From a checkpoint of a small multi-label image tagger.
Model: 4.25M parameters, 32-pixel images, arch vit, norm rmsnorm, activation gelu, patch size [4, 4], layers 8, width 256.
Training: soap at rate 0.0015, 14800 steps, batches of 512.
Data: trained on abstract colour fields from 500 small random pattern networks, 203450 training examples, 37.2 epochs.
Rows from block 3 of a small multi-label image tagger, named by matrix and row number. Rows with one number within an expert belong to one neuron, the router's apart. Each number is 128 + 32 x the weight over its row's rms, rounded and kept within 0 to 255. All counts start at 0. Numbers have three digits each. After the name is the row's rms in percent of the matrix's.
Before each expert's rows are labels from the 100 images, of 14848, where the router gives the expert most weight on average: "responds to" is what is common among them. Only what is clearly more common there than usual is listed. The data: abstract colour fields from 500 small random pattern networks.
# router: router (model.blocks.3.mlp.router.weight, 8x256, trained with AdamW), inputs 128-255
# up: expert up (model.blocks.3.mlp.up, 8x64x256), inputs 128-255
# down: expert down (model.blocks.3.mlp.down, 8x256x64, transposed), outputs 128-255

# expert 6
responds to: mostly green; smooth
router.6 107:119169100081112109119097104114148103151182083084148163132146119182149117145093146146112126142171120152149196118119137124135112148133060140152119113096166171062129155101162099149117152104125091161089120109125123129097097158162123089089131168073144198162173115113124124146166067134076106121143161136107149151102141079124197101127114202120132177121106112118130128174147122102158132083152
up.5 102:135079110157141100150096181221132103129222184123124081066083123119139107108118154152115149149078150074163135212138111118146134094083164183133127149114134105147102128087161101155070124104090054157091136130143162056153186152123092171160125098136081127092109114068035143165156105037184091161151096093148138095141171120114123118141107114092155178104159141116119129172121238138112098156151
down.5 113:109166118114122156123130090126074152130146179111104186116114065159154131109140118099131104160171110109100121145156155145113185134147166110148125127099142100140104096104154152161127135113043152118094126122140164123103047112141104119134136155183154134142097109057138091092136093206095119136055121135117164143142105150069132108060146116107099058120153097084117092104155071159124158125103

# expert 4
responds to: mostly blue; smooth; dark
router.4 093:086127176074132179135127151110085135140088148103148128158158137074117075161156128114129095121138110117075082129147121078108163148138170125149174120131090127175102093139110185053136122148161116163153143137140150112136138106050169135130115163154128140121095162115106135134118129200145139103119093163113124111175082165139104133146141070139102068156155170107103074084129054158091202144082
up.5 111:133166137146065121137128126150117121095162089106195096132102171102106128170136211109109160069103086097149129164146203162140066142123109202108160162136151125132138180132115115124156199144147117132105142183170145144116181238195169208129118102116194125189176118124139105123116132125124141128088113143116142105112109168094148135144136134112123139132150179146159192128121154162132161144158
down.5 103:103167209149164167082086064129124120173051091150116144181120111110125147113175129145130129103185132100129099102117088202192094148087181115131126096035122111122126144055196099157153118201117152138183171136107195100152109091166094089163109134147076135171111094172122145138142167174150107145082148144102164129196168126159150151106151136135136084158148100122119093055062096142138187098117

# expert 1
responds to: mostly blue
router.1 101:164099161111163188159135076159125149131107100114154130141108123175103101148107102103161127077170130141126099096101173097089120163114109193119127101128155144093102094152161159127158138108176133127130129138166098128060124162112165140160072166170095161118055168176119139153119103204173094082122145101065134122136099174101198181181124136145097094098195149104122218050084066136090087156162
up.0 092:174121121114092089137099139108170110147196156107141132120063136125108099107095201122085165104094144136179110121155105142141176083157115148154120094180140126142102152139100116076107130106163087136184162094103122171078204189097079185080155159124138090101104117076140094094157157120133101130148121127095157142102078056114145204166220155131149133173117130171130166124182142114154076138090
down.0 090:117080125059073134152166145086106151075110147125132129122140115150157125058107055067138082154062116161120115205115112099097183108115127100135129174141133121171125148143123127156104127154157155164137133103091168091160067145119120139127174074152102095068120206112108092104145178082125100098112165166149108150094144072097170143152172169124148092084083146091173104130138064164130156099132

# expert 7
responds to: bright; smooth
router.7 093:169120153174115179126181128105117130144109134134095089139154141102161129157221117127109116091103154211076109156142156114186143130092106090085162115152184108112117124156081144139113127139141100083114121123112168096150138158057236080147127125173096134149142123098053169071135151166064128145067170121133104137138110146107126165142160130117152093106175167191137125056115089192085141137121
up.5 105:127067094158139107067158079122131147147072081117084159142111103109150101137145147155089079122055140186125103124078145118115155107165068095129105100228162185112099086144111234167130113156150164037096055151106122114122095115110157114142149114108128142103103129112087137085074112146096075161144141095163154133051161108133077079089118131172117158165150179187152112138123105104131133179170
down.5 094:123151146087173146158108086087158108026096088130097137122120117128106151182125094114067112162153165084199111116129137111089142173144148145123129127114098138162125192133097179144202190152121130173050190148104111099076133070073088112124146149147117125181105144166111122181127141141122113100206077091154163143121145091125139113148090098086145106177072116153117081126147109087153118120107

# expert 2
responds to: mostly red; smooth
router.2 100:126073060174093074108126187113159114081169198151104109056149124081177189161112133183089085159123161090171157164174120160144127067145146148094115144152108128156116164101098073154111106134133106154115119126116151081167179135088056176134131104084090080064156114084109115136169143016181119150154117142137158144160165133105098114131118116099122197133142117141147106207159191123141078151093
up.5 097:152143127075098110107129109131100196168135123132125203171067148134110139112137086102215171129180169096120113123101112062069096157093111098119164150122132118132154121127134150105116128150099196125082102139116113154156081098157132122152131133197177111169155099168149138103120062079113149087064195141163119197146142114146176133100109115131099175148086108087072065119126102120083091119161
down.5 093:104140140070136162102119134049172088142115142144122150129150096064071125143120096140113117148103092148143174168142131165086116121108119095144140115120139135191091141089102121103161109177133102119145163101035136119137124161186164133134130152133076134125131135187122125119087161135198149105068123180141125116100129121150095093110117145101129100110139127152155115152061125141168129112087